From a checkpoint of a small sound classifier.
Model: 6.77M parameters, arch mobilenet_v2, norm groupnorm, activation hardswish, depths [2, 2, 7, 2], widths [96, 144, 216, 320].
Training: soap at rate 0.0045, held-out accuracy 93%.
Data: trained on simulated sounds of rotating machines with and without faults, 39062 training examples, 18.8 epochs.
Rows from block 6, named by matrix and row number. Rows with one number belong to one channel. Each number is 500 + 50 x the weight over its row's rms, rounded and kept within 0 to 999. All counts start at 0. Numbers have three digits each. After the name is the row's rms in percent of the matrix's.
# convs0: expand pointwise conv (model.blocks.6.convs.0.weight, 1296x216x1), inputs 0-107
# convs1: depthwise width-3 conv (model.blocks.6.convs.1.weight, 1296x1x3, trained with AdamW), a 3 kernel
# convs2: project pointwise conv (model.blocks.6.convs.2.weight, 216x1296x1, transposed), outputs 0-107
convs0.853 122:471582439600530454414506553400550459413506592493525598454528485527587451535452547456542427478499577459513459498428496400507545550558372461510404482455610461465469499461494441476545477473349532553563511466373563437556463512471509460519420523462525462492494539478532455478511489444443510486596439524524549429483481521569518518
convs0.854 088:497558501447443537480399388448558540513548457531559472494544462489503379419554570501410480551515516445495511418526587524505597441482519556507513431561511522561473411433542447487442464486437555490493499542510575526541520504427534445503455487520517367579443553581547528477545445424494475473410433549491541462519517506490609490
convs0.855 057:482458519506456530594480485527494497427474531424611464520501508519509444494531564453483528475476632472455471481479471451517511422552502466456497574572575459507469563557537537539488503532463617439455447477596487504558465586581444560627536506558528589548458542493552589592483487460460464480485486555609508467475499566561499443
convs0.856 076:512561430447503556444471404397564512486497503479555557509454489460512400444507584493445497563491536464563540507510496464541533406534429470512526443555485428601495387486571498498472468566514541447520532439443524535481560506455457464541515524572487459539429577544499531478450428487568483543436427459563534438488524472498490508
convs0.857 180:475579425571476499447455543495579411418458524496583535503528511447488583488484499573542480391500489520537448512414416457444473467477447461473509494490626553462600436546521502515600496487428581514509492524508454484619475560428500500524429529385482427425556549486504476368488499553432496467480500461555525479559414507600485519
convs0.858 075:476405508448504461499508581528547551400417463435457530425587501391528399513469515551498578562459438532495489534515587486548498418551535458510480494498483386504424493430567444507471447487578459467498554448568474533538511573559640486556483518572464443517532475428597592485504441503548490483513518490531527458531495467490427513
convs0.859 071:494531548421551432527492473522450534481520532473522510412553532440433566548388541515526543502483548531536437501512353506570475462562521500420514473566539480593504414438506542537449494512463445485524457462546480483508588581645541436576599395522465511535529458567499554526487507513505568510429469559619491486466486492524499522
convs0.860 070:502615494430417535490406458486543567465501533495551439530501475457551411508571550478373478547455579443532536464505580554518501452473476509514507510563460507567516475557666513511430469601488548515484481514536524531492471432455541431546413477532580456548489637552530578436487453491489518546424430525583533449502566487508532502
convs0.861 078:551584538401481487502398526483502584513561555484478417545369507433520496588597595551451526560514578489511519512562514596580462406409547490524584478479437493588530471566619476457448477598556514489427482562546450552486558406490490463571491466539580542508523621377568590409497506532479522487422431485530532540498566412507474447
convs0.862 071:479593522442521513425495440430529481571499532489438466501542486412460431374495521523435463540436541474551532497475480450557510433540429431501473446565489521546510461470588474465546474551504559511567557459479637498545525590515564553549526552530451479482448576574480499426399397539559477479447501503516492476503485534538529533
convs0.863 077:471476573454503471578592465497528476423531479487552516437630459547514450510433584483480497492478570468423491518513517434492526487561593497404490518528617476498496532505543453562500462550502585449400481416498504501479551553559532555573528480539458468557408508401528458588523463482526531429482529579553401470432518493506493411
convs0.864 081:515572466543479517435480454414538455434549512468513527493507507504577491447486571535521453466504579409510462504372493478501539502489459470472400479554574516529553419454603457524494429539413575494563510449458503526561443572455489489566419519469586410481483527490530456464513465498505495471532522571566587362479596490559552615
convs0.865 030:393436496414510453410450464504496469491485556441526482513492518469460430527558512573419426592475461464551421453450558495478542368466477457414524523451375410627529480461586445548409432557482476493474535463492438483498432464427469440468509497544559534470450496518535600499462569471490436529439510490496490442553409550496525463
convs0.866 173:470505557481565539451433530525535545514593565514512431523503602521551482485563496513427502441548468492396508587579564569538527472508493575515477527504445477492498506548415494464416460468545500486418506643491464502402477531523471483470522512558477589506454472522542423530534561419561478511480515524486462527494455446462516355
convs0.867 040:550513517502415427531471478533525541500558454442605413498491592445530420503558556478494514579523481522503517483557520541539575489508503554470507444500511566562494471478496462493416445548500479410438497536546466576422536403457494413538372468479584460523436537481612500518605475480453489458479395502479495496531562543509524495
convs0.868 087:511609412445533458431411496523485523500548521468526413540488528458514515443544567508534494444537554484520523499467417486515421390476503449387578473485548473595622412454544467438486419594458526455470483544497467513515506629511436539534490439493521448497539517409539548482442463541465474477509392434581524487486495492592539550
convs0.869 053:530564499475432458509475442490554508493559456466589377446512566436521394473546548486439540595490477472528510439524536500518576480499530502466512437563524511581482461482492467491430430522501524406435467599532483572446548450452493446556372491494518452528447574484595521488556473521477458454427391474530477523512549555505561520
convs0.870 107:535517537490507516509441564519563453504506552457490517504417525456448453572452505514480430524455409467563434463477590486635479450536494422469462493423452487524475414439552476498500461575551518482440502455544450597585458426464534482492580579482549577487506512440614531490433504498507502521553478522506521569529400437456514432
convs0.871 139:598497544462479620491511455549469544577522440564468443480568480501471552547589462544421435518507554544524598551469518436479545518487511534506518416582540490515516445345482437459506507511532513458502561474484437404388421413533451486438488514457440479510469480504612501392459494634462459499444520515509498518517487463496405602
convs0.872 061:495567457428525553502435422491518484451553524480563533523500525474482515435487510499462510484522566468557534498470472515571491440473451481456558443564541458620550423460541510474460442609473514488527524443498520506453530544533476447561536436522474417519501544550494522502491426521587540540430466580587553416432531530509482542
convs0.873 059:528556483501553529487459400417555471478550476461520500557466503447532448424520558520468476547503563398534550514416478518543544449446426474499454433540529519566526356518612449545437482549523591438510547439434497529530481580455494451557447523494489417472458549550464501455486454500574509504477504528613533433500604503521497584
convs0.874 151:493489494483422527508384507465508536536448442519474429461421483588559483502549471590527520519450474471475534650479596602488472615524580487453524500559478477494556502598562534444542527492478475511405457439556522551424404465539504526448485448515586444534543483579504576507511491409512489507599551550479590503504571469447564511
convs0.875 052:513567466463463424478449408488559505447548464473594463454495517492494387497519589506412504603486506494518492484498553508504605401476509521454513405543492527595443418488513424511407450525453521449470488526511554556492533464460512442554424504515524461592427575540565572500539434464489487471441412519506501508515513549509576516
convs0.876 064:454553415426452493521452334449572481425525514424570483506543518446490408475531455485422501491472569421545489464478537473566527403437489476408571471560494485604563458481554465528460462581476527434415502438487452542489453573502488423559490464477515438496467497470538515481516454495472485534424361460620535472458563525567546525
convs0.877 141:460472468474502549558433437521547531486474508497560580530527414492573470506497443333505452461556480481454449533507539476446440543541401517445536485501396518566485440567490564569519481503391442470416563430486371468494459517471556421512533520465549492531556534445497487548478534489456600581476492500589552508499566504479357533
convs0.878 058:594508526494510410463534444498424560519551497485535526470559597435462419550437586467503514515505519445506529418488520468517560538533463497469504426552501460538468467402517440477421475443449493508556526495523536461405533496483527403483467482543591393514507509535524516513554464531562524482431448468532512513464531585482492534
convs0.879 077:535537442603499484381521452368544471432474530526556498534446444500647371525402612496491499439467607469495468529479525475541516489522389489532393518556523433519432437524503493586584460512468499454561482459378418519517443470442517459560464465498517458409480500489474418440494486464477494507597433477599549411488527478550501525
convs1.853 093:420500532
convs1.854 068:549553548
convs1.855 087:578531480
convs1.856 027:441473443
convs1.857 091:581515475
convs1.858 137:547529433
convs1.859 144:429543526
convs1.860 051:575543496
convs1.861 065:586503495
convs1.862 029:472494418
convs1.863 055:584498521
convs1.864 060:557518437
convs1.865 059:540531570
convs1.866 258:503435443
convs1.867 070:567510555
convs1.868 055:575514460
convs1.869 048:572510547
convs1.870 057:529448437
convs1.871 138:447455552
convs1.872 069:418521515
convs1.873 061:521458427
convs1.874 261:439455458
convs1.875 074:569497552
convs1.876 019:580508533
convs1.877 243:442533445
convs1.878 039:454511573
convs1.879 067:549499429
convs2.853 127:496451488488472521444492484470577503591506529591503476535512511586496502604535621544443608550518527478482504517586517439453540500411489490499548541475533515554530500498536502571559608510479501450439463526435450460669429499455543503506477403515528469475504414509615456512488386450467441398443543564501528535497510531509460473
convs2.854 074:439509480527504398527570481451456565500547489572472436430497472605536405520395545511564396533506484504488416486480572463491516473583514499515455539446421455544489504468515417462503447450490473522481479501408438566485516501536506482415447530559469527439552501501446486492493522520532564575448569515546526501446459476487500499
convs2.855 061:387558450457500445409442522553417460511553512446509538471520481569479518488498423536512438502525476467554542461456608463503567510482498469479535429483441484462498495452543424574479365567416543483533505481599560445588490483432531528548512515436402478429521526594453568517527504457423671505545612521590543503445538530551451456
convs2.856 073:409444475425529501500448501454491514550448502455484427484527507529422514531482544578581520576560555545553451442512507431481557469495551595496537546447528458561484500564529621520541490557504504479591485461535583478420534569493494550542512439506507544522498541525525534496432628442563435517477447553550480479459531484479452543
convs2.857 169:452477463505513541551503469484484422466439385398492504450395507485407469424472398512504388498461474481506428483462457506462480538564472536445439464518569495466432551560419452470463437486466524457582524501588506459531582486616489450473567548543410529519441576567367483502501579479482626621598532508446456479430504488577478503
convs2.858 086:418518543520518494487545504533518497539464484498538494484450441600489473549536459437542536370527544438567466461492523514501460503455524442509510473445456530606605439527473499475500603504506522476414471507477480463411509401455489566455495499510523460507556518507488522576522587381408515461484595503494354547501529502457492401
convs2.859 057:471455474434498431483527571564449398511508526525526519467516501541449441527669500467440502586423463505479545480484501425447473420442587468457485539448545480496550513500563460491473424496555531490514508484522527434508505530481515573591474521498449523502489484546498565464478454465519513537486454476517572473445495504502449526
convs2.860 069:451500408532525466525496459454374445440536480534536464461546474558503475527478599503487468603500428483496482470440534412535573491520492526408458554476505459484475459419487357460510480481426447471433446473510496460532607497402474548469509476530499521441466524556558532522426499505532526527512566572484536467450507464553437451
convs2.861 094:508455471530547531511542515471459456444448489496504471504580454577473511509450603446415475525563516567461437442405588446555507535543521518390532516520505489564473459419476420485450515460385495466439472523493503545625556478506422506439453456534520452504427464511574477475425443477416418462508626600527500424461488487463537473
convs2.862 061:446467546503464521471450455475481458472463532581487412560555487526521508468453584546559473555533420565468499550498479425520488468506528596493456546410543533523464446499532545530485353470489454527457454409462559524480581571501462552482476453512522539484410582533491554497427537488509483561459471611463456495475595526543407520
convs2.863 084:420521446458518486417447474491438549536562557383498526446466482521449510490495410471586530470467404499627483458482585487521494534541486460518463521468405532526460481460535510507425464523383549434595492499556585440553552449463514475561481482458420461437566468582453530497603439438425655525446561486550581461492549494561442490
convs2.864 063:520476463563578466579513451526417488487530474479508573495528528491403503431538450485559470528473405515510477451372451527545500476548516538432462519513542403432492527498572521522399375558455507509556525486582504472430646523487433501474533518530446507466496611502428482531514610490540563592572474487522533484447466501542450506
convs2.865 032:513484472484538555532515455504599546541507443562487469461542505559481525542509449435428621561520507608524548504618577517612570454457530601423559541564636553558479499510464492497486552508465482476440466480459468451555409457456455487465486448425529432493502531546537546534446558434438453484517519486548621528464523472520491528
convs2.866 169:527524543537530495421446449455415441551621500505501605481461456458513598490515489489491487430456465440568365531469440473390509532530534445471435512529462556419434493541443524522466439514404520422497491435472566478406523538554530419488464546536490491540501477514497472532525446463552627535544571443497496486507493435496497552
convs2.867 044:359496439475555485473450419401573523438513445581479502493545460629503397500360538503513444518533453491531388420502508444465443438485528560462481570480502499571479423484509416519422452551500559522520563546443532495514525565502480537442451545483497476494533516550490484453457494508517519536427509529613527464449459531525516462
convs2.868 059:444508513545478556453507492481457453453497449500501531526477456500458500399453504525500332469546485475453462499442579418509564572496451499425534393477498534436481501478455460512431435472375558450432493484473569466582456437482464487416570459526508429468545518488440568518513483427464592504613689532486483472449513514597497477
convs2.869 051:388476397498537464476449429422519552476510409576465517487527453603466439493383543490530409522507447525519400418484579433479488477503506554447469553483448458545484435435503374526420433507461508516549553504458535488538565499484500494429433466498505437469555490509451483435487501494477559522462559495592582461445477555496539435
convs2.870 112:429480600454477453425570511419459460501485445506423506537516492419426517478566533568538421563598453470469411441503579459484433488526378483547511467461402567484524456534527424481476466491505544525404452479564422436494534503594523523561480502539491511445517551486569656417428497456466533529509576643456497558530470431506487505
convs2.871 160:456470457461485511541585468512544483553494549519471466447493517503497529505456542532474577561559518462525423565403441447569549450539461532393554499467425620484477515557558511495557556536601530515488541488520507496565571589428566543557468579502509504511475441549548545447491426510483472550546500463472483477513482534490426517
convs2.872 032:477423508422624420507516540523513527533516493516474402449537479546431500567571557490542556541510519596579485477518538519592510441558531552499520646482463518616520484514562556538516529490519519509566505507492541495493555556509503563553441472473519539517528455534458551510513560474538496538459507544575579476451502472439448536
convs2.873 042:515426468539530483554550438496417468582421417512516501484538532521438524454542553530542486497494477454491472481448532480486544489540580584495522505444515473451448533603552610516431505601494456547488542538495535458476597454466462596524492450559440488448489525508518443491453559452558509550537356535504472486459479519503424522
convs2.874 155:427514452534568441487485520433441490470446439459497467502493512522572467508538489420467548409486454505556524483465455471386525541516563468540504521485426358469430560531591613576541471599516479443620527504495520505578599463524563554505606572603430566482479448549537520457539506477519532534553451490519532571495521478457502571
convs2.875 055:425490422529548447519493441435572596443520443573483463431505455633504407474373554466536427535506477510532445424434537468541528474556523549494471559534464421545485501455482369513431479474460475529523496524479463516489534499496473509409433486472459447470560522520470446459500490524501533523473506468571578506459485518475538454
convs2.876 040:424452430524487468466437449480453563567520419545472488544544454577472495492513488455550406536529439503514447396490656450568553474483464508456505552471460413473466422452527501531446407585370437506504466470503552445518530455427435523501449434531488421465579534530416544504486497502449623529528600560540530527475518528559496459
convs2.877 163:530546484551577560481496544480438548609448419560546584481507538481504483494540497532519540510558587525519557479525559516510540514596585514489504546555543535489492574503468468494558501587435444410550473446597558447519452419500455471422491541515490547560481550492535390454467560522535518399518552470460477459456384540532551532
convs2.878 042:509415502439480421462542424527474447533483386457531429482544439590457452493598501554416479537507494514525483421539517466465512430507450491496476605470475488452477512512540471463532557432415570470481468462520530462573529481531512616590491493579453565503476482570476506479480435446483568562465490596550603496431540492586449514
convs2.879 085:540382567485592439614593563452504469408466496498493512479497443512438560461485451419524434513508462547467488466381559539535495536546560495524548546503530482481479466521440508442456463537495462574577448541487449518357497439543493529511452536529457512466522542431404480503505603490569474582462397474519495436529441478507495551